Rows from block 2 of the audio encoder of a small contrastive audio-text model, named by matrix and row number. Rows with one number belong to one neuron. Each number is 200 + 30 x the weight over its row's rms, rounded and kept within 0 to 999. All counts start at 0.
After each neuron's rows are labels from the 100 clips, of 14976, where the neuron reaches its highest value: "lies over" is the class under the peak. Only what is clearly more common there than usual is listed. The data: short pieces for a synthesised band: melody, chords, bass and drums.
# fc1: MLP up (encoder.blocks.2.mlp.fc1.weight, 1280x320), inputs 160-239
# fc2: MLP down (encoder.blocks.2.mlp.fc2.weight, 320x1280, transposed), outputs 160-239

fc1.495,160,251,210,176,182,171,221,204,200,212,219,194,247,235,193,215,197,169,190,196,176,197,145,201,267,203,186,217,206,187,234,210,182,187,196,144,164,162,200,165,224,242,157,201,203,181,210,219,224,186,190,214,211,187,180,244,195,164,182,180,179,252,147,222,170,168,130,174,225,208,185,206,229,151,235,163,222,210,180,197
fc2.495,192,192,178,182,175,162,228,218,223,137,215,125,188,167,206,206,250,169,158,197,290,189,186,168,180,215,175,219,204,214,174,218,251,231,151,189,213,206,213,166,203,168,219,146,224,233,174,169,239,201,215,282,195,219,259,180,150,162,188,161,211,206,172,181,182,190,181,163,116,199,159,228,172,181,199,219,153,238,208,192
lies over: no chord

fc1.228,279,197,133,215,186,226,230,208,198,282,197,214,222,248,214,231,242,159,174,237,209,211,240,180,181,240,217,166,202,205,231,189,185,223,157,204,208,220,192,229,199,123,142,210,173,178,208,183,239,166,223,203,192,188,203,214,183,191,210,200,161,218,256,170,180,230,205,206,181,189,202,156,203,221,202,235,203,190,171,162
fc2.228,292,245,167,208,189,178,212,190,150,228,216,174,141,170,226,200,206,190,187,248,201,246,196,190,223,214,236,206,198,205,197,169,203,266,181,215,159,182,169,222,207,278,157,223,138,252,226,214,225,239,192,179,142,196,165,185,158,150,222,242,201,211,220,163,165,218,244,171,223,210,160,207,194,172,223,228,253,256,175,198
lies over: G# major chord; G# minor chord

fc1.760,241,211,216,192,180,210,201,224,246,156,173,208,235,190,182,181,222,226,167,177,182,184,261,222,163,168,199,231,223,166,155,220,184,215,154,208,195,187,210,199,200,226,219,218,162,269,176,180,195,261,211,178,129,190,180,163,216,202,222,190,214,216,236,176,196,159,203,214,226,215,177,200,248,187,197,164,179,252,226,209
fc2.760,220,223,260,226,128,220,205,185,218,234,188,206,201,246,248,200,244,247,190,198,186,171,220,223,206,214,229,192,186,156,199,221,205,208,178,217,200,214,227,228,181,172,235,176,200,168,251,204,194,222,185,139,209,198,247,235,182,218,208,203,170,134,203,208,173,231,186,273,218,198,161,172,253,214,223,148,185,256,220,239
lies over: no chord

fc1.314,156,216,168,177,181,180,223,169,147,189,181,173,178,191,181,209,191,164,206,156,162,120,156,177,190,186,226,174,232,179,241,204,212,169,192,142,179,188,225,164,218,186,191,247,238,172,181,177,182,232,222,184,201,199,255,259,211,162,261,221,166,188,183,231,204,240,171,244,200,258,158,243,215,209,197,171,191,243,173,192
fc2.314,196,170,179,216,226,170,240,170,204,224,185,159,161,213,194,226,238,179,211,195,252,198,258,195,135,208,186,239,171,181,192,182,234,224,201,153,208,177,193,158,176,209,220,141,164,251,166,174,189,195,189,193,198,196,164,188,166,218,139,219,227,205,204,197,272,231,140,126,190,228,199,184,178,183,206,233,140,209,169,174
lies over: C minor chord

fc1.493,221,190,177,226,223,195,142,174,170,208,230,155,158,235,216,116,211,247,171,182,201,208,236,178,160,151,209,198,211,193,210,187,204,236,196,219,198,122,165,227,208,208,143,169,174,190,169,159,200,201,190,136,235,220,212,168,156,226,219,226,208,197,194,216,187,227,153,149,218,246,168,218,196,257,210,201,232,239,192,153
fc2.493,185,209,176,186,234,190,155,149,216,160,203,209,203,216,218,155,199,158,172,192,144,206,271,182,195,187,194,211,210,187,157,197,209,217,167,202,202,156,296,211,278,264,228,150,190,182,190,198,189,181,220,148,210,204,183,155,215,178,200,164,189,208,207,156,199,270,214,185,196,155,180,263,203,274,171,142,198,210,203,210
lies over: G minor chord

fc1.497,213,148,231,186,207,252,175,229,249,162,230,180,220,215,161,203,181,160,227,205,197,209,216,211,228,219,176,147,245,197,232,210,236,165,221,176,197,222,190,194,225,205,231,166,260,221,180,180,242,172,179,188,217,186,175,231,195,194,263,212,211,194,218,188,222,186,131,152,252,223,236,208,204,159,194,122,241,158,207,196
fc2.497,176,216,176,149,222,181,210,189,245,238,173,196,232,187,218,185,250,183,222,214,248,168,167,190,186,218,202,247,191,232,182,244,214,200,198,197,172,190,177,210,218,179,243,167,220,206,188,183,204,190,235,208,187,171,172,130,115,201,153,160,204,172,185,175,147,218,173,181,119,175,194,169,179,169,245,203,169,236,179,140
lies over: no chord

fc1.91,235,239,177,217,170,159,219,165,214,171,147,179,226,186,229,196,241,147,199,261,168,168,185,177,198,229,162,178,210,204,217,221,193,178,183,240,157,174,156,152,241,154,194,259,222,164,218,201,190,146,161,196,207,194,235,228,261,202,256,242,163,220,204,175,186,215,244,174,164,230,183,164,172,188,183,172,249,180,134,211
fc2.91,252,243,174,211,213,179,194,214,219,163,194,138,195,202,216,217,198,256,216,169,194,260,160,200,173,185,209,147,232,192,197,186,210,168,275,178,200,201,215,160,174,177,196,229,200,211,281,213,203,214,217,192,206,141,207,214,214,257,173,187,190,158,188,224,198,152,175,187,214,249,187,199,193,182,229,241,224,185,177,236
lies over: G minor chord; D# major chord

fc1.171,229,247,214,219,212,191,187,135,273,188,206,190,257,192,143,230,184,189,218,276,224,198,196,163,205,166,200,172,219,186,167,213,139,189,201,211,183,225,268,243,260,203,206,234,177,199,170,246,230,175,186,212,237,197,228,199,223,196,211,191,190,209,215,222,189,175,208,213,197,197,250,208,160,189,173,146,191,213,176,231
fc2.171,175,191,148,241,203,185,244,186,184,184,166,237,188,214,213,208,240,220,181,190,197,169,179,218,221,236,164,185,150,275,197,232,169,192,184,220,213,239,174,226,125,201,184,199,196,181,191,152,142,213,190,207,246,173,155,215,185,222,168,183,190,208,201,198,195,132,162,197,163,170,155,166,238,172,189,190,186,208,182,203
lies over: G minor chord

fc1.587,206,148,221,206,243,212,178,190,167,230,208,196,213,165,203,172,164,169,205,150,205,152,239,228,150,173,193,219,184,206,263,208,225,232,217,192,209,193,183,173,129,165,169,211,230,272,235,174,287,199,201,212,202,213,172,209,232,199,180,190,199,200,223,202,174,173,206,225,202,141,209,194,240,205,217,206,269,157,182,144
fc2.587,208,224,233,240,266,192,236,166,213,211,176,174,150,262,178,148,235,230,206,203,195,173,193,230,224,223,175,201,162,239,219,177,169,230,172,170,125,167,209,213,255,235,145,243,219,239,239,224,201,203,197,184,160,163,184,192,202,153,128,227,162,135,256,160,153,232,162,192,181,137,181,166,209,196,197,200,163,222,234,177
lies over: G# major chord

fc1.117,234,169,219,233,182,183,169,229,214,161,242,170,219,146,161,225,173,175,170,235,225,161,209,223,156,199,156,186,233,161,212,215,174,157,177,182,177,238,208,134,234,142,215,152,216,165,197,154,221,199,217,197,192,221,149,214,201,182,219,188,214,221,199,185,204,229,207,206,148,217,199,217,240,146,218,188,275,185,208,239
fc2.117,192,201,157,216,234,198,159,128,250,212,247,204,137,181,214,260,191,181,237,190,167,242,158,213,183,212,221,188,184,233,188,206,190,206,208,178,245,203,200,214,147,226,181,221,253,182,159,251,182,199,165,185,197,160,231,154,193,237,198,169,181,235,174,203,186,227,178,169,226,245,238,211,207,173,216,220,216,179,189,248
lies over: C# minor chord; C# major chord

fc1.308,193,251,188,172,175,264,158,224,212,227,179,186,191,163,241,123,241,182,176,146,139,195,229,151,174,215,245,196,197,225,172,202,143,176,236,205,172,131,209,210,188,207,184,196,221,198,214,186,191,200,202,200,190,205,199,153,148,195,151,190,163,177,220,217,169,181,163,166,179,191,165,173,205,175,221,147,163,172,226,222
fc2.308,201,204,189,185,168,172,288,203,198,162,185,242,191,256,236,172,170,241,152,161,236,150,169,165,191,229,190,199,144,198,206,243,194,202,222,179,174,249,184,198,194,160,203,228,197,191,195,165,213,230,202,206,240,146,204,204,205,229,172,219,170,208,262,173,201,202,229,177,160,201,162,235,180,155,201,213,195,146,212,225
lies over: no chord

fc1.23,167,187,219,215,175,229,222,151,229,189,234,208,213,232,189,146,159,160,184,199,225,230,169,238,217,160,190,202,224,208,237,238,221,203,209,183,108,209,271,208,241,212,189,172,175,188,211,193,183,186,185,206,198,200,221,206,227,193,198,175,227,221,180,203,153,190,176,134,211,200,168,227,175,246,190,193,146,222,201,221
fc2.23,203,205,155,184,197,178,179,149,181,203,254,215,222,169,253,191,219,186,170,189,191,248,202,177,274,201,241,141,192,129,208,218,233,212,201,234,195,221,217,202,250,211,246,177,150,145,243,195,171,185,222,183,166,213,225,181,231,182,284,194,166,232,155,195,204,225,237,169,210,164,208,187,216,269,213,171,197,209,243,212
lies over: no chord

fc1.280,206,163,210,186,196,263,188,188,171,195,133,212,219,181,209,209,199,179,219,166,186,184,187,171,199,175,221,180,200,187,295,171,270,201,216,166,217,244,171,187,155,184,225,249,197,185,204,225,178,188,170,219,180,175,196,186,211,185,185,176,203,179,192,249,218,233,226,201,120,192,176,180,195,186,169,190,216,218,258,190
fc2.280,171,192,111,233,206,210,244,238,206,206,141,223,186,237,190,161,202,257,204,218,220,142,190,226,227,202,237,148,156,159,259,189,182,185,144,205,160,176,174,197,171,203,176,234,190,219,179,198,216,188,175,216,219,166,220,220,186,162,157,157,178,237,201,181,232,234,218,167,162,254,201,260,172,175,169,253,162,150,235,144
lies over: G minor chord

fc1.588,193,191,199,223,192,205,208,199,190,154,171,125,223,233,213,204,198,202,194,220,160,164,258,220,188,179,187,188,235,204,251,153,253,220,241,205,188,196,156,201,120,213,175,213,207,201,232,193,245,160,179,218,254,219,287,202,208,232,223,218,183,213,176,225,201,228,193,188,164,238,230,172,170,225,208,242,158,181,187,192
fc2.588,219,166,146,223,185,231,189,212,238,148,259,208,216,170,223,171,201,172,202,194,177,227,210,175,159,190,208,165,228,245,222,186,192,174,244,214,265,156,193,197,173,168,181,196,207,186,175,199,198,184,195,163,235,182,237,217,204,210,192,158,172,196,232,231,199,192,180,193,176,230,223,230,246,214,156,205,235,229,168,216
lies over: D# major chord

fc1.2,179,170,154,121,188,184,196,217,216,186,193,164,192,254,153,207,215,166,277,196,216,167,223,207,171,223,203,194,181,160,223,211,180,168,262,262,227,205,186,215,222,215,140,193,232,185,218,194,228,175,243,213,211,237,218,186,188,189,201,204,165,189,238,191,179,160,158,187,154,220,180,214,226,203,257,187,183,201,194,207
fc2.2,217,175,227,224,202,167,237,221,220,143,169,245,161,189,218,172,187,245,227,186,167,236,210,191,255,129,217,192,206,229,234,221,150,194,210,218,187,202,249,239,192,160,171,189,200,256,194,213,226,222,258,244,258,134,249,195,232,213,186,226,226,250,154,234,166,176,184,232,209,204,223,271,207,228,197,181,209,184,213,217
lies over: B major chord

fc1.122,223,185,195,228,270,224,186,195,198,234,207,143,183,194,171,200,189,233,160,210,198,217,218,203,178,162,173,221,175,198,201,218,138,173,142,182,174,152,210,201,228,243,157,204,216,197,216,201,172,180,184,215,171,154,216,208,212,227,167,208,194,193,176,133,218,200,187,184,181,217,227,189,167,192,214,210,211,207,264,153
fc2.122,215,192,184,230,200,220,217,170,222,201,164,213,221,173,196,179,226,204,187,181,212,207,149,149,195,189,196,237,194,226,202,241,200,241,165,201,198,203,210,188,179,147,207,163,210,240,180,191,202,214,180,245,235,205,196,229,169,237,168,172,181,163,176,205,213,213,151,188,142,310,214,205,231,222,238,230,141,201,166,181
lies over: C major chord

fc1.94,193,225,144,201,205,203,194,239,252,176,181,166,193,195,181,175,223,194,213,155,202,143,224,200,196,252,247,164,238,219,240,200,178,188,235,197,207,126,153,203,218,206,171,202,229,200,240,162,213,175,181,106,190,245,226,209,200,236,159,243,185,184,175,207,268,198,178,247,220,238,217,214,137,166,196,195,216,202,157,150
fc2.94,243,213,149,199,222,193,169,244,198,196,214,189,154,219,214,193,179,188,193,167,223,244,236,219,209,237,226,164,199,217,174,243,187,181,274,217,218,213,175,242,171,283,109,171,166,194,142,164,192,188,217,188,194,203,145,202,173,160,206,140,181,227,240,132,209,189,189,205,202,204,180,194,214,151,194,117,200,188,163,195
lies over: C minor chord; G# major chord

fc1.277,206,161,248,196,162,217,185,227,255,159,250,193,195,156,223,181,231,178,206,209,141,200,204,197,213,189,183,167,199,219,193,230,177,201,179,232,167,166,187,234,212,232,163,228,251,180,166,220,168,214,233,218,204,196,185,169,181,224,209,233,222,202,175,256,217,165,242,177,176,190,204,197,209,195,168,246,243,173,226,257
fc2.277,225,239,203,254,196,221,203,237,178,210,209,163,203,182,140,182,215,246,153,220,159,185,204,160,158,185,202,156,224,167,201,229,164,133,228,211,192,213,200,183,202,198,205,236,276,196,191,217,181,130,156,176,230,230,203,185,166,202,260,225,230,235,168,214,223,245,167,208,202,186,181,187,238,182,151,214,254,221,236,220
lies over: B major chord

fc1.571,177,216,261,167,191,224,189,231,195,232,217,170,159,209,222,175,163,207,189,184,209,127,190,237,174,214,225,191,141,211,198,207,184,212,184,188,226,144,172,167,164,210,147,219,218,227,228,151,223,159,207,192,195,204,222,201,256,182,179,165,162,133,198,221,233,173,244,175,173,199,162,213,194,245,154,192,233,206,247,164
fc2.571,221,262,206,174,208,216,215,221,223,199,223,211,181,223,197,160,198,203,192,194,205,218,144,194,241,213,154,168,181,237,164,173,145,218,122,216,167,186,227,197,246,224,190,211,182,194,235,159,213,192,188,157,102,230,207,260,168,212,213,196,156,151,202,154,230,224,194,207,266,167,174,147,242,153,217,181,170,249,238,151
lies over: C major chord

fc1.462,250,195,182,270,217,271,225,173,214,222,188,146,220,179,208,189,230,197,132,231,234,198,235,220,175,205,160,212,194,223,229,180,169,157,146,215,193,187,193,223,241,177,174,186,171,168,169,197,225,187,173,219,153,204,205,184,193,243,186,218,186,271,243,208,158,206,206,203,130,177,217,216,166,213,232,196,229,167,192,208
fc2.462,260,194,124,179,220,216,282,179,166,233,279,190,164,214,165,208,200,184,160,220,179,229,165,179,173,257,224,199,216,200,243,176,163,233,221,243,169,225,165,189,193,201,189,233,194,249,165,222,227,195,180,179,229,202,140,223,171,154,219,196,233,189,238,208,191,205,202,231,176,220,149,235,174,162,198,211,257,227,203,197
lies over: G# major chord; G# minor chord

fc1.127,220,219,144,197,204,177,209,213,202,203,189,180,165,207,228,144,246,196,190,151,188,195,259,196,206,228,178,193,238,233,279,209,198,158,199,152,216,176,183,216,200,196,194,192,220,232,199,166,217,227,140,141,206,221,202,273,171,231,200,174,216,203,140,185,257,185,157,254,214,254,222,156,170,190,224,179,219,183,125,184
fc2.127,223,196,161,228,209,175,185,214,210,152,264,148,168,166,207,162,218,195,154,171,266,178,210,195,193,253,188,212,218,226,196,212,224,227,185,201,204,175,232,210,238,204,149,166,194,204,159,183,200,235,184,201,209,204,125,192,164,131,191,156,172,173,169,124,247,215,202,188,122,221,155,250,155,210,176,161,216,236,186,219
lies over: C minor chord

fc1.468,208,154,262,205,199,180,216,247,211,195,235,172,197,171,134,218,185,167,183,193,154,234,244,245,189,195,186,188,170,188,207,225,218,190,159,240,159,168,248,175,196,246,185,146,226,226,227,183,174,163,219,202,220,241,203,172,267,152,154,219,233,282,227,165,191,166,176,237,132,223,254,146,218,166,216,195,182,155,193,154
fc2.468,204,228,260,193,180,130,216,196,243,177,194,193,202,194,156,199,212,206,198,216,123,205,199,216,202,210,212,200,272,258,181,193,168,163,227,208,229,232,210,152,231,232,140,138,223,210,218,246,190,164,208,202,229,213,209,170,160,182,266,215,159,243,154,211,177,172,175,272,230,160,175,181,182,223,208,165,169,214,227,208
lies over: C major chord

fc1.221,170,172,226,214,173,176,283,190,235,256,197,276,216,259,174,205,245,215,194,216,241,209,184,182,199,216,194,218,191,158,243,185,216,190,209,144,232,216,183,222,168,178,163,198,191,234,175,214,216,174,163,242,144,177,191,214,197,212,251,198,257,193,202,221,244,194,209,188,222,240,158,199,141,188,193,201,230,165,217,149
fc2.221,171,235,187,237,175,237,247,242,206,168,127,219,214,191,240,157,168,203,216,180,179,183,223,188,221,191,166,223,203,204,215,181,228,239,240,234,212,169,164,123,169,166,245,176,179,196,202,197,161,194,217,241,242,190,214,253,169,256,114,146,193,232,163,251,196,210,169,171,209,282,230,202,183,158,205,176,187,256,200,206
lies over: D# major chord

fc1.631,195,183,158,204,209,192,184,168,283,234,198,170,186,154,185,239,198,181,173,231,214,202,128,196,238,158,175,208,191,206,181,187,228,193,221,186,278,264,230,235,197,179,206,154,175,162,192,243,235,172,158,193,172,213,185,185,218,210,233,181,176,227,178,166,211,218,219,181,163,171,207,198,250,190,221,172,189,210,119,227
fc2.631,179,195,187,234,219,178,211,158,224,203,221,214,197,203,247,214,286,195,165,243,196,241,158,200,147,189,176,208,205,222,186,213,216,183,173,190,185,187,193,208,195,223,178,168,222,202,203,238,229,184,203,169,240,179,189,171,175,138,159,250,204,223,184,219,200,170,207,206,170,203,227,221,157,214,207,186,211,206,172,264
lies over: A# minor chord; F# major chord

fc1.652,219,248,244,170,213,211,215,197,168,233,205,204,240,233,186,221,225,220,211,201,155,205,252,176,186,186,230,167,156,193,250,159,178,173,231,146,215,142,193,176,179,200,222,264,260,189,202,237,181,188,131,190,214,206,204,223,207,256,224,140,181,163,145,240,229,164,232,254,220,192,186,144,161,188,205,201,207,203,175,220
fc2.652,189,264,194,192,212,202,177,230,162,170,205,187,205,169,138,184,154,232,184,211,177,157,197,179,242,216,235,192,219,204,239,176,193,221,223,208,175,156,198,172,195,230,181,211,243,160,186,163,227,197,240,204,168,246,152,239,225,198,271,138,216,178,178,184,233,192,267,220,187,218,177,165,161,225,133,189,199,202,201,221
lies over: C major chord

fc1.281,132,195,218,195,187,206,249,176,161,173,165,213,247,191,194,235,156,180,166,236,228,167,211,147,249,204,174,178,228,217,233,204,183,237,240,238,210,226,208,173,249,218,199,238,225,186,175,210,280,164,190,197,184,242,189,230,123,208,195,165,201,218,230,240,171,204,186,217,198,230,171,197,224,182,254,235,214,176,121,229
fc2.281,141,202,132,254,243,211,201,203,180,182,234,204,203,188,132,140,202,228,181,170,183,235,212,197,198,167,228,175,245,229,200,226,184,206,259,184,205,177,197,196,206,198,146,243,232,225,153,194,196,185,200,231,204,218,155,226,170,191,218,172,201,197,179,154,201,195,228,222,185,264,178,232,190,209,262,193,208,206,169,221
lies over: C# minor chord

fc1.386,174,244,193,169,196,154,250,187,234,255,212,169,263,209,190,203,198,183,197,217,197,210,166,213,286,217,152,185,210,183,230,210,190,174,173,159,221,146,221,190,249,235,172,194,205,204,192,283,232,194,177,210,239,203,165,258,167,167,197,196,171,222,115,213,207,165,141,199,228,196,201,200,196,181,206,186,231,198,183,197
fc2.386,199,194,177,180,164,186,225,224,225,149,191,151,190,189,182,220,273,170,155,216,290,196,171,153,176,231,135,191,208,245,188,229,267,259,164,179,197,214,232,170,216,168,190,167,181,245,186,178,238,188,202,272,193,229,237,192,153,182,162,142,182,175,150,176,159,203,179,176,133,218,149,231,182,168,186,210,189,251,200,190
lies over: no chord

fc1.734,179,124,176,195,213,206,219,142,248,182,226,195,222,161,211,224,183,210,193,244,194,178,146,213,217,175,189,238,228,224,164,171,189,214,210,191,241,225,238,212,169,193,177,199,218,192,164,201,232,168,163,250,258,223,180,214,183,185,168,167,180,223,236,218,167,234,256,183,210,184,163,245,194,202,203,141,228,186,151,249
fc2.734,218,193,180,244,191,150,191,202,247,199,186,215,167,148,175,221,209,188,171,216,206,283,170,209,141,161,171,205,237,235,205,246,199,163,195,156,158,226,228,194,183,207,173,183,155,153,215,234,176,144,155,155,237,139,189,190,180,240,168,203,216,256,200,193,168,178,155,190,150,204,214,228,202,244,225,234,243,215,170,236
lies over: A# minor chord; F# major chord

fc1.289,142,200,191,204,173,207,219,183,198,224,177,219,224,230,194,210,175,164,166,179,202,169,253,227,172,176,178,181,170,198,138,215,129,198,177,216,206,141,195,164,201,184,211,223,185,233,223,152,202,253,170,231,195,195,197,222,227,176,185,188,257,179,219,180,251,242,230,249,190,231,209,209,178,210,128,197,201,219,216,151
fc2.289,213,198,244,180,246,199,216,162,222,158,212,170,207,183,226,136,248,225,245,212,183,231,204,207,163,147,142,218,216,211,184,195,229,226,184,193,214,179,227,160,190,211,233,176,179,196,167,218,217,166,184,219,204,226,190,253,205,219,197,166,221,208,246,214,256,224,215,184,189,185,203,175,160,206,209,236,114,223,170,141
lies over: C major chord

fc1.352,193,192,261,225,190,191,187,184,209,233,211,189,204,193,167,220,154,201,210,183,275,201,136,195,134,125,147,190,200,193,203,190,190,178,190,215,174,194,265,177,221,162,240,149,186,194,224,212,200,213,227,230,187,198,197,218,174,199,171,185,163,201,237,231,171,239,220,246,184,180,271,197,218,182,210,201,222,234,195,186
fc2.352,176,245,206,216,259,186,116,193,206,196,249,157,200,191,225,202,187,164,221,201,158,177,148,181,214,232,228,216,245,231,162,209,143,206,200,202,227,224,232,261,211,219,167,241,230,193,212,198,152,220,193,163,174,178,216,152,220,210,236,225,208,231,191,188,172,211,157,192,218,249,222,215,148,206,214,168,222,229,213,180
lies over: C# minor chord

fc1.717,267,197,226,220,216,223,223,211,213,217,143,252,264,185,179,201,218,225,204,168,175,235,214,254,208,181,192,198,191,200,180,233,216,188,104,202,206,213,230,213,169,229,181,210,149,148,197,193,182,221,156,217,238,158,204,150,224,204,132,202,195,238,215,233,199,162,197,235,184,215,209,202,177,200,251,240,207,180,195,257
fc2.717,190,179,278,203,188,155,185,224,157,225,174,209,212,229,157,214,251,189,199,180,166,224,177,227,189,183,174,177,181,157,242,190,171,167,266,262,211,183,167,185,193,165,195,242,226,199,243,202,145,207,170,216,211,267,154,213,235,212,221,213,195,225,157,206,212,210,200,236,147,200,203,253,188,218,204,162,141,178,155,212
lies over: D# major chord

fc1.188,172,224,216,211,205,218,193,231,216,184,202,134,183,170,241,222,149,207,175,230,207,163,171,226,150,157,216,162,171,190,212,174,204,218,158,251,202,149,189,191,234,168,180,120,227,172,222,195,203,180,173,148,134,222,176,202,185,188,200,175,178,152,192,214,237,252,203,190,184,200,146,200,191,191,151,190,279,210,211,181
fc2.188,273,264,167,171,210,211,220,137,159,213,263,247,218,179,240,241,210,194,165,234,186,279,173,202,183,236,171,198,214,205,197,195,159,237,181,227,202,161,208,180,232,196,211,230,173,231,176,216,199,229,177,158,132,175,208,192,186,156,253,228,161,196,154,185,202,200,243,182,240,222,216,200,253,176,211,188,163,220,215,188
lies over: C# minor chord

fc1.626,257,219,239,225,183,198,152,144,203,252,122,218,247,235,224,184,245,178,227,207,226,209,237,170,187,158,186,197,248,188,185,216,163,179,155,190,240,187,238,205,189,181,243,256,203,196,221,245,165,173,116,201,209,238,208,211,206,199,211,223,170,140,189,194,209,194,198,224,223,206,174,137,134,238,178,184,178,194,151,161
fc2.626,222,239,149,182,201,185,203,231,255,211,171,211,208,183,189,179,194,195,160,193,193,186,172,211,115,240,207,167,212,254,244,160,220,184,261,250,193,163,176,186,128,208,164,184,203,215,228,215,219,209,219,245,243,163,193,224,200,258,238,190,182,164,145,209,218,203,156,172,172,279,219,208,197,198,184,197,190,221,200,225
lies over: G minor chord; D# major chord

fc1.597,202,221,204,243,142,124,190,198,209,151,154,214,241,216,205,241,230,198,201,182,209,248,214,202,188,217,219,284,210,206,209,237,196,153,185,190,261,204,195,176,199,193,237,197,200,204,179,191,185,171,218,236,216,181,164,223,202,208,196,176,183,209,230,189,191,196,191,225,246,249,170,171,194,263,199,214,169,225,170,172
fc2.597,194,212,225,230,179,218,204,180,206,187,213,165,203,196,211,147,135,199,202,177,225,218,192,155,158,239,186,210,220,181,219,225,189,185,193,162,211,182,200,295,195,180,165,211,171,181,214,240,179,204,140,217,149,194,249,227,198,200,195,189,206,191,132,259,297,192,261,226,174,227,175,166,172,174,173,206,227,199,197,208
lies over: C major chord; E minor chord

fc1.218,197,239,237,154,222,233,243,196,185,158,153,177,234,227,138,228,177,139,127,224,193,140,178,184,187,165,189,142,206,249,166,157,182,187,189,184,141,155,204,183,203,205,192,169,256,210,200,222,217,224,177,238,219,197,189,236,248,175,203,186,212,170,183,262,237,271,166,197,244,208,160,221,190,228,136,221,164,196,216,235
fc2.218,180,177,237,175,212,182,188,134,187,197,212,123,217,166,153,174,240,218,265,179,152,213,230,202,192,194,155,243,228,202,195,199,156,151,168,235,229,186,212,178,208,250,212,190,167,112,161,188,195,151,190,206,210,222,199,232,177,227,216,240,208,222,221,207,205,194,234,188,233,153,183,155,210,220,206,232,150,177,221,161
lies over: B major chord

fc1.451,182,188,211,200,163,214,251,219,180,171,224,191,203,214,249,232,233,239,173,216,236,221,140,170,230,195,227,189,166,170,209,204,233,187,226,231,204,259,216,157,213,213,237,185,186,209,175,173,181,194,174,207,209,256,184,215,216,225,174,167,201,196,165,253,213,163,156,202,216,206,187,210,236,184,196,222,173,136,171,229
fc2.451,142,223,118,219,150,244,182,204,223,194,224,255,174,186,216,186,188,249,228,156,250,210,206,198,209,173,205,217,238,200,220,221,216,198,205,203,188,220,147,188,210,214,210,172,237,193,231,204,189,209,266,258,224,189,180,194,169,190,180,164,190,205,213,182,220,197,189,192,197,213,179,179,214,255,193,196,242,176,195,176
lies over: D# major chord

fc1.304,225,216,164,192,149,219,219,224,190,222,203,198,242,190,224,259,177,238,174,223,172,140,199,222,177,213,218,182,166,164,218,156,222,222,168,243,181,234,197,187,135,195,233,195,227,197,239,247,173,220,215,156,180,132,218,174,155,147,202,183,233,229,262,198,224,184,198,190,204,189,220,179,162,168,234,206,189,205,189,209
fc2.304,234,174,153,177,217,185,255,193,200,236,233,201,201,149,179,202,168,188,244,215,201,211,130,195,216,206,197,236,190,242,218,176,194,219,191,223,229,217,206,193,222,192,181,199,253,160,251,163,218,202,136,156,206,190,197,231,225,158,194,233,173,166,202,190,174,166,164,217,218,238,216,203,243,190,199,185,181,214,169,228
lies over: A major chord

fc1.752,192,127,184,199,256,205,207,183,165,276,164,226,190,229,206,190,189,189,162,270,219,156,220,189,202,181,173,195,174,236,225,205,212,204,227,190,220,227,200,196,185,167,177,245,189,245,211,216,232,197,179,174,146,225,200,177,177,194,175,229,253,244,250,186,180,136,201,210,236,131,225,220,240,138,214,213,244,180,187,197
fc2.752,246,230,179,217,267,237,241,165,194,206,208,186,213,220,175,162,215,197,208,191,179,209,217,210,230,200,162,180,199,188,253,152,192,193,203,232,165,218,169,153,210,229,156,248,205,261,170,210,201,186,207,154,214,195,123,224,196,148,151,241,203,156,220,200,112,175,150,222,161,170,152,230,205,209,185,185,185,237,164,250
lies over: G# major chord